{"model": "image embedding model", "dataset": "single toy objects rendered from many sides on busy backdrops", "train_examples": 101725, "image_size": 64, "crop_scale_min": 0.8, "horizontal_flip": true, "translate": 0.12, "targets": ["finish"], "num_classes": 3, "embedding_dim": 128, "arch": "mlp_mixer", "norm": "rmsnorm", "norm_position": "pre", "activation": "gelu", "mlp_ratio": 4, "parallel_block": false, "inner_norm": false, "patch_size": [8, 8], "conv_stem": true, "layers": 8, "width": 320, "am_softmax_margin": 0.3, "am_softmax_scale": 16, "init": "lecun_normal", "residual_init": "none", "optimizer": "soap", "beta2": 0.99, "lr": 0.0024, "beta1": 0.95, "shampoo_beta": 0.99, "eps": 1e-08, "precondition_frequency": 32, "max_precond_dim": 512, "one_sided": false, "adamw_lr_other_params": 0.00083, "l1_shrink": 0.003, "ema_decay": 0.999, "steps": 30300, "batch_size": 256, "epochs": 76.3, "lr_schedule": "wsd", "decay_fraction": 0.2, "final_lr_fraction": 0, "warmup_steps": 6060, "weight_decay": 0.07, "adamw_weight_decay_other_params": 0}
Rows from block 2 of a small image embedding model, named by matrix and row number. Rows with one number belong to one neuron. Each number is 128 + 32 x the weight over its row's rms, rounded and kept within 0 to 255. All counts start at 0.
After each neuron's rows are labels from the 100 images, of 14848, where the neuron reaches its highest value: "lies over" is the class under the peak; "peak at" is the part of the image that holds the peak. Only what is clearly more common there than usual is listed. The data: single toy objects rendered from many sides on busy backdrops. In brackets: how many of the 100.
# fc1: MLP up (model.blocks.2.mlp.fc1.weight, 1280x320), inputs 107-213
# fc2: MLP down (model.blocks.2.mlp.fc2.weight, 320x1280, transposed), outputs 107-213

fc1.164 [151 131 174  98 145 137 123  78  55  73 147  47 140 165 181 111  91  93 162 173 174 141 136  85 104 103 169 118 107  99  99 140 135 115 148 129 138 143 134 194 127 125 133 103 116 117 138 124 163  92 132 140 125 174 124  32 107 117 159 113  71 138 112 147 121 168 123 122 115  95  57 140 179  50  90 132 124 150 105 150 129 152 110 162  85 142 127 162 166  99 153 117 148 136 166 113 120  96 135 178  90 134 129 193 138 134 120]
fc2.164 [135  83  67  72  48 135 131 146 137 228  53 198 122 117 121  75 134 107 136 106 132 139 128 162 120 108 132 157 154  92 159 142 113 148 160 124 120  88 183 198 100 156 108 141 145 186 127  88 188 105 104 167 120 121 122  97 123  95 119 115 136 154 142 132 131 124  93  99 119  98 158  74 119 192 112 151  87 122 153 114 100 107 117 134 103 226 150 144 146 147 131 131 133  90 133  90 124 140 157 122 193 183 126 127 123 151  60]
lies over: part in the main colour (64)
peak at: bottom centre (26)

fc1.731 [180 126 175 109 155 140 111 109 150 105 115  62  92 161 161  88  94 121  87 125  71 155 115 143 118 136 179 149 151 111 139 188 126 122 124 130 134 125 134 201 110 161 110 133 105 122 134 149  97  94  50 125 203 120  76 171 112 116  99 120 163 147 140 115 214  72 108  62 145 108 130 135 152 138 140 127 129 138 160 123 141 125 127 113  61 114  83 121  85 117 156 133 140 114 106 153 147 163 129 147 140 170 151 139  71 207 121]
fc2.731 [157  90 129  95  95 158 120 132 115 200 163 167  64 141 130 131  93 120  96 114 169 128 136  69 162 102  92 114 193  30 175 168 144 137 114 149  82  89 143 135 122  89 111 147 190 160 106 125  86 130 132 135 137 160 117 101 150 147 114 159 143 119 143 131  80  65 118 124 142 130  84 116  70 106 142 133  98 125  68 127  70 113  96 113 106 185 124 150  77 140 128 135 137 124 132 132 134 145 249 128 176 189 119 141 144 131 103]
lies over: white part (49)
peak at: bottom centre (51)

fc1.21 [197 110 123 111 140 109 168 129 151 115  62  63 141 110 151 128 160 136 147 125 166 174  98 152 119  91 131 107 146 160 139 134 191  26 126  68 139 131 119 225  91 122 116 204 130 141 136 160 137 154 137 104  92 118 134 130 173  73 102 164  91  96 146 145 132 144  84 110 121  78 142 123 151 149 170  85 166 147 174 107 124 125 140 139 107 128 138 142  86 126  92 151 186  71  94 149 159 148 162 110 135 149 153 126 168 162 140]
fc2.21 [112  84 170  78 142 126  99 126 131 166 141  83 111 148 157  99 162 132 154  99 124 134 117 138 136 156 148 108 138 130  87 148  91  64 172 122 112  76 137 146 114 113 160 142 130 137 139 229 146 131 157 117 111 141 129 158 124 151 125 155 106 122 114 102  78 147  85 114  95  91 112 123 109 155 106 168 150  95 109 145 154 134 128  96 127 135 153 133 118 138 118 143 232 148 114 170 141 141 150 105 163 112 136 169 152 149 112]
lies over: white part (44)
peak at: centre (44)

fc1.573 [129 147 151 114 147 144 125 111  89 118 135 142  94 139 147 153 122 242 113 127 133 120 115 155 125 116 102 131 171 141 172  73 140 190  93 147 138 149 129 129 140 161 155 122  78 135 141 113 150 186 163 116  39 129 184 120 132  91 182 145 118 147  81 108 122 167  86 122 119  88 124 114 127 109 116 145 125 122 126 140  82 128 187 133 122 132 124  98  94 130 137 104  68 139 123  82 145  80 102 188 144 142 194 145 141  62 159]
fc2.573 [ 38 136 151 100 123 160 148  97  79 162 106 124 138 150 129 213  76  76 130  84 131 126 123 122 135 113 150 115 151 109  70 132 135 141 143 124  42 109 143 117 164  92 121  84 147 125 172 106 179  69 116 127 126 136 132  97 119 141 132 118 143  72 123 132 133 101  92 139 154  82 169 133 114  57 191 146 112 119 141 135 139 155  91 118 103 200 122 221  80 118 132 127 109  84 152 142  75 143 151 139 160 123 138 159 147 142 133]
lies over: brown part (37)
peak at: bottom centre (66)

fc1.320 [110 128 134 128 122 149 164 128 175 134 161 110 116  83  93  82 132  97  46 114 118 168 138  96 136 118 101 133 126 182 174 126 131 125 111  77 115 108  83 138 137 123 123 147 113 147 155 134  89 130 167  46 133 147 132 126 154 119  79 133 139 131 124  92 112 114  86 173 127 133 115 198 151 120 160 107 179 114 103  91 164 153 107 129 176 137  36  88 114 131 141 135 136 124 154 187 163 114 107 195 105 129 137 113  96  90 118]
fc2.320 [ 69 156  80 126 194 138 126 153 139 140 118 148 112  28  99 174 122 138 140 185 150  86  62 110 147  95 130 127 114 127 140  63 114  79 134 102  94 181 124 107 116 139 135 107 133 152 108 115 118 128 107 189 136 212 197 127 144 131 119 156 137 118 118 139 148 122 161 116  99  86 146 156 148  78 103  86 126 126 136 113 168  88 225 143  98  93  95 118 120  77 122 111 192 158 114  68 119 145 137 122 127 160 104 127  97 157 132]
lies over: part in the second colour (38)
peak at: top centre (33)

fc1.587 [139 112 129 110  61  81 157 147 114 109 121 105 180 134 124  46 121  96 130 128 136 140  76  47 136 109 128 129 105 147 128 167 127 141 125 133  97 153 113 138 137  77 137 129 133 141 108 149 134  89  67 177 116 103 134 127 105 109  65 114 135 174 135 156 108 161 106 131  62 111 171 157 143 121 143  93 168  91 164 122 163 204  90  85 126 133 117  97 108 189  57 199 118  73 153  89 198  71  97 185 103 146 159 111 126  77 116]
fc2.587 [134  97 126 108  85 103 107 100 128 161 178 131 119  90 187 132 122 208 100 162 101 112 186  64 208 144 134 122 178  67 145  54 131 161 130 107 157 131 112 136 139 117 143  92 179 107 151 172 129 138  88 129 204 197 117  94 143 134 108  15 125  87 104 122 208 151 116 125  75 177 138  61 138  87 163  88  64 109  92  97 137 125 161  92 161 144 134 192 146 136 103 147  44 172 129 148 151 116 165 125  99 124 133 143 102 108 100]
lies over: dark part (48)
peak at: bottom centre (46)

fc1.738 [142 131 146 125 160 157 144  96 159 143  96 106 121 177 115 129 162 137 145 124  68 169 145 152 165  49 163  53 134 121 156  96 132  39 107 108 128 128 130 142 123 112 134 172 126 157 132 167 115 134 129 130  97  93 173 124 142 117 143 159 164 140 182 181 128 140  95 104 132  72 138 119 186 131 132 121 160 122 150 136 151  92  67 130 106 134 126 131 126 125  72 147 157 133 120 180 134 187 153  72 108 212 173 109 174 148 123]
fc2.738 [148  81 140 104 127 137 179  46 108 154 142  90 117 124 166 133 155 175 152  79 214  52 137 111  35 177 111 124 122 142  92 164  32  88 125 187 122 118 111 175 145  99 145 146 150 131 130 169 133 122 123 141 121 162 122 120  97 151 139  83 135 143 110 102 109 147 122 137 108 130 113 126 108 161  97 152 100  97 155 140 106 196 121 191 176 149 120 150 121 143 122 144 150 119 120 112 155 141 126 131 153 132 130 125 110 150  94]
lies over: white part (30)
peak at: centre (38)

fc1.355 [111 127 163 109 107 125 129 129 115  60 158 124  78 131  68 111 117 112 124  87 137 147 125 122 130 102 196 189 166 103 141 121 150 110 165  68 159 164 107 179 170 134 104 151  92 113  99 127 110 167 102 185 162 120 131 104  89 135 113 128 144 110 128 134 129 133 144 128 144 109 125 104 116  88  75 132  55 124 217 136 149 117 130 129 132 168 129 114 105 159 109 136 122 137 117 163 174 124 119 103 162 163 138 156  39  74 126]
fc2.355 [118 119  90 100 145 119  98 145 107 145 176 133 108 182  93 128 136 142  50  97 117 163 174  55  75 177 116  76 110  75  88  64 126 134 108  92 180 154 123 166  89 130 132 130 120 118 128 103 186 166  88  80  84  93 104 110  97 156 158 111 139 144 122  97 124 142 142 113 107  83  72 128 192 114 140 103 139 122 112 177 152 124 122 141 147 164 131 104 130 231  92 152 133 119 139  92  76 120 102 128 131  94 117 161  85 147  98]
lies over: dark part (55)
peak at: bottom centre (27)

fc1.109 [143 121 110 151 149  76 135 156 131 123  72 129 128  89 131 174 198 124 148  95 117 104  89 107  58 138  96 187 104 113  96  95 123 126  69 159 144 124  70 128 164 182 150 144 124  80 135 129 191 166 132 134  81 136 110 184 146  86 140 131 140  53 146 122 157 131 186 131 136 112 131  94 127 116 168 129  59 154 143 110 154 175 135 150 144 121 136 117 125 108 152 131 139 163 141 111 148 165 118 123 125  55 135 111  38 108 116]
fc2.109 [ 66 121 130 119 181  76  83 153  73 130 162 110 119 123  90 125 121 155 141 137 133 123 121 177 129 118 125 124 155 127 115  98 126 131  81 172 104 105 141 110 113 126  91 141 129 111 148 179 172 192 109 126 123 140 145 136 141 160 106 128 137  85 123  95 169 129 121 145 153 129 112 103 133 160 134 191  50 141 165 156 127 170 124 133 102  70 102 128 121 118 143 138 151 121 113 156 140 107 169 185 114  75 138 127 164  80 144]
lies over: white part (30)
peak at: centre (39)

fc1.513 [ 83 108 152 132 112 124 164 209  86 136  96 149 112 167 135 108 128 125 104 143 110 190 158 174 128 139 119 116 108 154 145 133 103 167 207  96 118 139 145 135 159  82 103 165 152 166  32 120 113 131 120  31 118 136  81  80 150 119 105 118  94 144 107 101 113 124 124 129 133 180  97 108 119 162 175 151 115 110 161 125 193 152 105 140 141 153 155 106  87  92  92 131 137 147 209 143 139 120 165 186  95 141 126 131  94 137 111]
fc2.513 [ 79 124 102  71 128 154  88 163  96 162 143 146 134 100 127 140 116  72  71  63 172 123 136 112 179 154  97 127 137  86 161 132 133 140 126 129 146 112 188 131 149 106 132  59 112 158 141 152 140  99 103  95  44 136 138  87 167 123 128 106 127 160  74 128 115  80 169 139 130 121 126 137 121 110 135 136 166 125 132 141 108 113 102  71  93 109 122 100  75 110 102 184 126 138 112 123 164  78 135 149 177 118 119  91 141 149 124]
lies over: brown part (40)
peak at: bottom centre (47)

fc1.232 [152 100 155  74 110 118 137 119 130 132 103 150 164  65 161 169 121 126 127 160 166 149 187  99 158  98 131  77 131 134  91  99 113 129 152  58  93 144 143 144 118 151 107  53 165 136 148 113 138 109  62 151  67  73 108 117 126 120 113 106 107  77 149 123 160  96 116  94  24 157 112 144 117 177 170 125  27 116 113 160 109 141 123 190 175 114 197  43 203 109 135  85  86 112 115 118  65 149 147 194 131 177 106 138 163 137 120]
fc2.232 [133  91  75  63 136 114 117  90 117 149 145  68 181  76 116  83 119  61  84 152 178 112 161 174 108 138 125 124  88 124 146 110 120 135 128 136 134 108  70 118 132 131 160 147 190 113 113 155  52 118 104 118 141 105 136 102 131 191 149 135  90 140 130 123 108  74 133 122  81 125 134 110 145 139 147 168 124 152 166 147 140  98 160  97 164 108 159 110  66  89 172 132  76 169  85 128 211 103 123 152 125 224 150 125 117 146 127]
lies over: part in the main colour (63)
peak at: centre (29)

fc1.632 [ 98 128 177  87 144  99  54  72 155 102 130 117 198 106  98 110 149 219 131  38  88 118 100  95 130 103 170 175 178 129 140 144 127 166 136 130  54 207 132  90 145 146 140 103 117  99 158 120 145 186 127 118 157 155 128  78  72 141 151 141 103 145 106 156  85 126 159  96 136 137 139 128 126 112 254 123 136 116 144 178 116 137 176 179 143 120 167 125 199 134 129 109 166 102 128  98 144 147  92 169 131 131 109 149 118 116 114]
fc2.632 [123  67 160 120  94 141 129 141 143 138 100 111 130 180 110 101  62 129 136 135 109 185 133 100  88  88 152 191 193 138 169 126 132 145 128 181  52 116  93 112 156 153 118 185 146 123 105 121  94 125 130  97 145 132 121 119 152 159 112 132 131 128 123 176 100 100 141 127 104 114 125 143 154 121 211  90 133  77 136  82 124 122 109 138 126 151 122 157  79 150 146 162 164 155  90 125 126 131 143 199 149  98 125 124 134 113 131]
lies over: brown part (37)
peak at: bottom centre (71)

fc1.544 [110 148 187  97 156 180 111 157 105 138 148 140 121  91 129 149 141  66 117 112  80  79 210 102 156 142 139 130  88 142 103 110 138  85 161  94 195 205 162 218 132 120 147 128  99 163 200 129 194 118 127  83 119 144 142 113 163 115 186 128 111 109  51 115 150  64 138 154 139  77  79 136  96 168  50 126 112  74 114 125 150 161 106 107 141 139  99  83 134 123 152 159 168 105 164 138 134 133 131 156 147 127 161 112  66 175 128]
fc2.544 [100 149 236  99 123 175  90 134  95 207 108 149  99 177 131 114 173 116 149  70 140  92 128 116 125 149 125 124 141 127  95 144 115  74 139  88 123 145 206 110  94 113 121 108 176 143 150  90 134 140  84 123 143 128 156 165 155 134 104 124 152 110 149 156 142 116 120 114 120  96 212 201 192 119 136 107 168 113  93 108  45 170 112 158 102 182 142 149  73 130 146  78 178 127 163 131 153 131 205  83 135 175 148 165 136  95 124]
lies over: brown part (42)
peak at: bottom centre (64)

fc1.249 [119  91 133 109 131 114 125 113 164  99 184 117 155 140 170  92 102 187 167 149 106 202 119 158 139 130 148 103 108 105 104 123 147 166  84 113 148 143 164 114 114 125 127 105 181 121 128 127 108 190 109 146 128 196  94 118 122 123 175 147 158 163  87 139 116 101 162 144 101 181 123 130 175 188 138 135 102  65  93 154 162 141 104  93 120 109 139 158 130 191 132  51 190  95 122 154 110 196  82 153 123 148 104 134 132 133 110]
fc2.249 [139  94 146  59  93 139 124 121  67 125 145 113 125  56  98  86 154 135 124 142 128  96 132 184 126  95  88 118  41 165 127  72 139  88 146 202 134 168 125 147 151 120 139  98 185  77 136 108  87 142 128 120 142 112 175 129 131 197 137  98 114 103 124 131 143 141 111 166 140  93 132 152 132 191 164 108 174 125 118 149 113 168 120 136 111  78  63 129 111 106  86  91 221 122 131 110 158 143 155 136 143  96 116 227 154 166 101]
lies over: part in the main colour (69)
peak at: centre (27)

fc1.280 [188 168 162 138  81 117 179 184 129 138  57  49 141 113 131 110 143 132 144 143 128 124  89 125 171 109  64 130 102 125 192  98 108  67 126 108 121 110  89 181 102 167 143 186 111 182 146 158 169 130 128 109  51 114 138 169 172 116  80 107 167  86 151  43 134 129 103  58 141 103 126 140 128 143 172  96 142 117 166  99 162 126 169 149  84 120 152 152  73 108 142 132 174  82 102 170 156 146 117 133 153  80 134 110 165 115 146]
fc2.280 [103  93 141 120 173 150 102 129 137 192 109 146  97 141 112  88 150 164 130 128 126 136 141 163 184 128 162  61 171 132  94 132  59  49 146 120  94  73 129 128  91 128 153 129 113 150 137 178 130 172 158 136 120 108 129 123  93 171 146 134 128 135 122  79 117 165 103  61  94  55  41 155 127 181  69 154 123 106 108 143 109 142 105 164 128 175 122 128 132 103  86 133 183 146  99 152 174 173 166  91 152 130 131 140 139 144 124]
lies over: white part (45)
peak at: centre (42); middle right (29)

fc1.182 [141 127 174 136  97 128 132 180  90 139 147 127  88 113 136 116 118 154 125 128 131 109  55 162 147 111 155  79 162 105 125  33 184  61 147 118 130 138 107 122 157 115 124 138 132  82 141 157 115 106 141 147 124 106 135 141 126  82  53 168 128 178 147 131 119 132 133 138 130 122 172 116 128 115 158 151 150  88 227 127 135 125 162  97  97 191 110 127 173  46 151 132 137 144 115 149 150  72  29  41 138 131  67 124  70 146 112]
fc2.182 [203 151 131 135 120 156 124 117 113 146 149 157 107 127 144 156  96 115 118  87 129 158 163 139 146 162  99 136 107 145 132 137  99 111 113 122 143 160 125 150 169 116  99 221 126 154 157 126 131 128 131 170 141 137 146 184 101 174 126 106 136 117 122 111 135 152  95 114 192  96 111 128  80 137 136  30 179 124  79 116  73 131 133  93  59 111  90 144 149 163 152 211  74 164 125 128 102 103 167 141 142 148 149 173 127 123  70]
lies over: white part (51)
peak at: bottom centre (61)

fc1.690 [111 202 142 103 129  80 162 170 111 115 145 128 115 150 155 120 173 173  62  90 125 128 121 157 132 173 130 127 182 145 118 130 148 125 116  87 108 158 167 156 177 135 114 146 178 121 103 165 117 122 164 169  58 139 120 129 133 120 106 106  84 130 126 121  93  92 118 116 100 121 138 107 162  91 166 132 130 158  89 144 118 166 206 168 139 137 140 127 106 134 118 154 186 185 166  67 119 121  71 175 139 158 151  99  30  80  73]
fc2.690 [138  84 100 159 124 168 125 117 158 183 129 137 177 121 118 152 165 135  67  85 116  61 150 143 124 119 129  49 189  62 248 103 143 180 183 127 111 110 148 102 201  47  67 101  75 160 150 117 124  85  89 147  60 104 114 105 140 117 126 114 164  92 113  58 140 106 151  76 134 131 151 147  86 115 130 134 153  73 128 144 120 107 151 129 120 142 103 115  96 146 132  90 117 160 126 122 170 104 116 197 191 175 121 106 137 131 136]
lies over: brown part (56)
peak at: bottom centre (64)

fc1.168 [122 126 122 132 178 137 125 111 125 125 179 142  89 120 139  96  86  58 132  72 150 194  98 190 115 143  53 133 144 105 152 140 136 184  91 132 137 144 127 148 152 182 105  85 156 147 161 107 111 126 119 141 128  71 105 115 128 152 118 124 114 169 151 114 114  79  82 127 172 177 142 221 131 147  80 150 138 160 117 133 101 185 161 143 139 179 132 159 113 134 121 137 188 130 145 135 100 156 124 109 110  96 135 126  71 133 121]
fc2.168 [103 123 131 105 136  73 121 116 125 103 149  14 147 110 100 162 154 143 145 158 116 100 110 149 108 178 134 148 122 169 147 145 169 164 120 176 146 126 160 118  89 127 124 121 133 159 178 118 139 131 137 101 131 128  40 107 191 137 144 162  93 152 118 155 100 127 209 164 167 118 104 214 131 122 122 160 139 135 143 176 194  73 164  67 100 124 127 138 135 126 135 122 176  89 102 112 121 142 128  83 170 123 144 144 107 145 143]
lies over: dark part (61)
peak at: top centre (31)

fc1.95 [157  81 155 128  95  97 125 117 131 123 187  96 121 104 132 147  82 137 122 156 111 158 151 101 153 113 135 108 126 127 147 140 101 153  83  98 151 109  95 142 129 101 144 166 172 132 115  80  87  92 160  63 147 200 130 136 122 140 126 133 131 140 140 168 104 124 118 207 157 124 121 140 163 149 139 151 191 135 154 120 149 140 161 141 201 139 112  81  98 111 113 114 137 117 173 105 168 134  65 130 122 159 172 131 164  85 119]
fc2.95 [115 120 133  87 166 128  92 105 144 162 120  96 113 110 159 165 165 115 157 119  89  52 102  70 124 131 143 170 128 121 105  94 128  83 118 140  93 109 102  58 125 126 154 121 140 144 140 107 129  97 144 127 126 140 148  87 133 108 118 121 137  91 116 140 139 102 137 144 115 121 113 164 134 127 109  18  99 145 137  84 167  54 117 115 148  97 127 140 152  93 154 122 187 155 125 119 116 155 147 122 184 147 112 103 114 152 112]
lies over: part in the second colour (56); part in the main colour (39)
peak at: top centre (49)

fc1.260 [115 114 199  79 145 156 171 111 109 151 152  79 117 125 113 130 157 106 158 146 124 112 149 114 101 117 128 174 123 117 182 134  87 194 105  99 116 168 124 155  90 124 101 141 193 124 176  97 162 117  73 117 147 122 141  81 116 127 168 178 109 181 154  64 109 136 137 139 132 130 189 111 130 111 113 123 136 186  60 135 132 176 119 121  92 142 148 172 129 122 143 119 188  87 187 114 139 133 185 130 120  79 120 171 191 167 133]
fc2.260 [ 87  84  62 152  71 156 140  87  65 128 129 109 138 107 106  88  93  33 127 157 169 119  90 116  93 183 141 164 113  95 124 120 101 122 161 161 124 157 163 112  84 117  83 179  85 194 177 128 119 109  97 139 219 103 115 114  97 160 131 119 101 122 102 130 127  82 148 124 123 100 124 161 199  85  64 173 134 121 123 117 100 167 131 179 149 186 135  81 111 182 118 130 148 142 140 128  89 178 161 119 142 151 156 123 124 132  96]
lies over: dark part (37)
peak at: bottom centre (28)

fc1.744 [159 118 151 128 159 190 220 143  96 115 128 142 190  73 134 137 113 111  51  94  90 105 114 160 194 125 123 156 149 137 146  69  90 157  82 187 107 128 119 116  85 122  77 119 130 156 162 179 145 111 124 136 126 130 132 127 166 104 144 117 190 123  92 150 170 125  82 139  77 103 108 125 117 142 124 157 138  96 126 104 150 122 129 130 130  29  82 137 150 157 128 140 123  97 108 144 133  65 182 129 150 105 132  56 174 109 143]
fc2.744 [203 116  87 144 152 108 150 135 136 132 113 154 126 192 111 162 143  97 113  95 128 149 168 115  92  53  96 193 132  98 142 150  92 129 129  68 169 148 103 130 149 131  76  94 124  86 124 126 117 138 157 139  86 132 134 144  81 132 131 176 132 200 120 169 127 168 157 103 160 199  75 130 115  93 102 103 126 132 208 113 136 137 125  63 131 131 164 148 156 127 115  83 157  80 132 104 195  95 102 120  79  95 129 118 147 122 121]
lies over: white part (45)
peak at: bottom centre (37); middle right (25)